Weights of a small contrastive image-text model: 14.7M parameters, text encoder width 384.
Rows from block 5 of the text encoder, named by matrix and row number. Rows with one number belong to one neuron. Each number is 128 + 32 x the weight over the matrix's rms, rounded and kept within 0 to 255. All counts start at 0. Numbers have three digits each.
# fc1: MLP up (text_encoder.blocks.5.mlp.fc1.weight, 1536x384), inputs 256-383
# fc2: MLP down (text_encoder.blocks.5.mlp.fc2.weight, 384x1536, transposed), outputs 256-383
fc1.1251:134130137156154143148150101112144119151107111109137142119123113140121142140113125144102120096143132147143115143132123125122118136128128115129126135123113190150153104091120150100137148135117105164126136131136102136125136107112148130142102149101115139124124110096131141120146129135103131150116125102130109128140141117136125123103122120115136133131116135109146134108127122117124145138111
fc1.1252:128119120132138132117139131096121132124124159112128128150140124135123144126123146117140126141114129121118134120134149117110119117140148123129146129122129131132127129133134116131115134133121126127119121131146131103132121129131153119148145135123121122129125122134136122121126127126136126117114127129134132123148134147107117121127124117140124113138111133112108108137148134133111120125131
fc1.1253:123143137123121133127135126120102130118119127114144142123124124122124144136137127129131131136140154121128144129121123121133128106112132112128120122124117122130142119124132127121149140132122110127130114123139130135115129119137107113136142128117130129129115127114126135129131131109149142148132121138129131118117127135123128119120133148118134111128121120121116138124130126130128138143124
fc1.1254:102109141130126115132129167166151139167157161136125133139124086127155149123176107122143152127131143131133140134154116124142116105115088107114113125147128124127138109118134125103151089135166126130145155128143120117122132123145167142141125130099119121102112110106125096158120113124112144171108133140111117103128110110145147130119140122105097115135156141100131120114092109121118102110145
fc1.1255:122103096116137123135104147107100113138129117136136158129138111127155129122119153135128111136103120116110142109113108110131130109133136120143118128099123140143147130100153146091122114128151146130120135125128118147115133128137138155133143149155133145119101114111107120137125132124116158126143133130117095159105121126143132116122133147113164129147115115117115128124147143141119114097118
fc1.1256:135129146109136119135125140117107134127126113139140144136138132146151104132123125123167130128126131128119109120114127134145119144129121092136139133136130115133137130117150120131133117119119131128133128124147123118130133116111112108151136117126150116136144117126123136126130141137137129144125115146120124120134120127115138108098132134106118141131137127127123132128110126135131122107107
fc1.1257:138132115114147118127116138118125148135139101125114139129135115125143142130118132134127110149116131118152139132136125136121130126159130108149141125125129135134115131135113134120155136109102114135122139117139134093125099139136096117131122167123141141132114133102139111138111126135119120109131142146142130117134095121136138154118108143122126122135129130119129116142119156101105135139142
fc1.1258:099167123087157094142107046141136161167091164171140144137167024076143139120153115208179131164092140118116109156130176079169085084132141117150186129114142105204149080127125176113171107119108124119077131088149151180179100126110089109087138114116165120142125064091125118143136175174099141183145089186096131045118128202118170204101103161117107133136135064070096134099113080112088111096070
fc1.1259:134119131117137130136126100141128115120129118122133130105129122125128137115119132131107133146116145130122132136136131112138108124147132120138108140126105140132146134133131124106138108131099132117115143146171123153129123130117126130131125138129158104125109135118127150134139114138126139129120118145142119125162135139153127122115108117137127142148163135129128126133128141138133137116123
fc1.1260:133136113140126110134117119105120118143130128136123125114120132120147136109121109131112118128141113130138125141159145116120120127150135134134118135120122129124135117123116141126148127113120123130119114139128150136137126109100149142125111127127124134133125135129118132113145140139117130137123138132113120136111117119140104132132122135133111091118144137114130116134116120137122134125140
fc1.1261:144098165123119129135140128133116111125129128124142133140141132109122124121131122113128130118130124117117126140160123121145144108137147126167145130114134113112139141101134137107133131140118106123146111118133129124117120124128118145121130133116112127125144116120124140117150125125129120133136146138125128118121134148106120139129109133123144126107137138132119152117137158139118125141141
fc2.1251:124102094138157097135133132153139149130102114128105116125130154136141112093136114141119106123127136134147119126133132141171115126106108144121141154124116169146115145154101133155130116132113153154121131139102150131133128106140142135127125137110134118106150106148134161125123158095123138111172128158130137109117139113111152143134122122107127132131126127129154113150130131114150160131142
fc2.1252:114134124112119117126120128125121122122129109138126147126131146136129113127117127128114121133137096118130130135141156131106123121121129140151101130108124124139143120141136141130116134117134128132127130120141122116130142115129134117140149142129138143131151131138120112138120121124126140104136144134130120131128150121116122157137134109132146136123166132130126131144139132136135114121123
fc2.1253:136118115140127130120141124123135145135124133141117112131106125130133132124135129162115137127138127124141111110141131121123122149137127127130141134138148156132115120131124132119150117124118144125120132113137131135127109117155143126126114131155129119104135132156119123150138145142099118138124106124121112128145126111121117128143121117119139134138121122136125114130135093105137137132145
fc2.1254:109144150132124122132112124142150099136140157139123126134129130130114119132121115114164112149119139114097118129130114131137124103141096102096126158124137155146112151144111111098109130128098104159115149160176117147145116116147129128142140128121137137133126126140124134108127106117125129131129117122115128112105140104107122112098146110121111129156133154119124131155113102136125127145102
fc2.1255:123138137128137123122135129139107112121124113091140148130117118148138118132132116126147131127137122146123122138118141108125129113116126138132126147125113120110135107152112129127128118119141136112131128132126128129126120127131104122140132128118124125135138127124122135130125124115128112132133165100125136169149131141140148110113120148133156142109119154110148104130129122135143121116103
fc2.1256:116132120135135129149128134137114107109126139130107110130128135109111120126138130123090118124135129139157130160128126109137122141116136137125124132127121122135110130138127126130127135126137131114133131144131124146133104125122118113115132123137130126117120127115119133134126145126132144124134141121125128126108119135114123140133119129141118111124119128122158118125135118126137124129123
fc2.1257:088135117154150114120139130125134153121145145126144140123120139112121100147131158117129113121149117150120113146136148113096133112124151126120120137118094118142150133108130100145130128159110140117137123125116126141131108135127165122144139134147129120133118134142111128136152163144123134120143096128133115138127138156142125119137143123144119107123124115133118157115119120137141136132107
fc2.1258:137156071196096136085132110188054186084167091079154173161135118138063166155122145173113084090159145090076188142125153208122106103133072145163177084151137117136061143119130108150096213079182145165083135106187098140186137115074097138174172170129138147069142066125112227172139123098085113111157153138183183125107162137097119145175091079123153111121095137092113069116178081107101083104157
fc2.1259:143113131117120113120123104099138125109128123144131162104106117135148126129137135110148137113128120132146150130142118139142135119112125143127156146118153128145136106091130140118116120119111131142114136104115149133141125126131138136109103126131125134148126108130137140133121151128140124149161126128135127130132154140098138120114133122130122121132107136115116140138123141111136121145108
fc2.1260:096134134137129136113136108121129142133125119110119106127124112125101149116129140134125115113116105128131130133117131130132115124123130129147148139137132112139113133114122133134141123141123136134133120137129126118144136132139130130118132140123140123137124126121130140128112134124120133126112124134132135149133118132120123109134125120114127124120125121117119110119134133129120120137126
fc2.1261:137112122126113123129124118134111134148134129124117124127125133134131116122127135129119116130128121115130135112132133133134138130109140132149126124130137128114120123139143118127126120130116135131141139136118116138128121129113121127114109109138137129129125145117124121129122129122125122123142146129143119126128135110130123127126136121126137114138127119135142121119128120126130136121119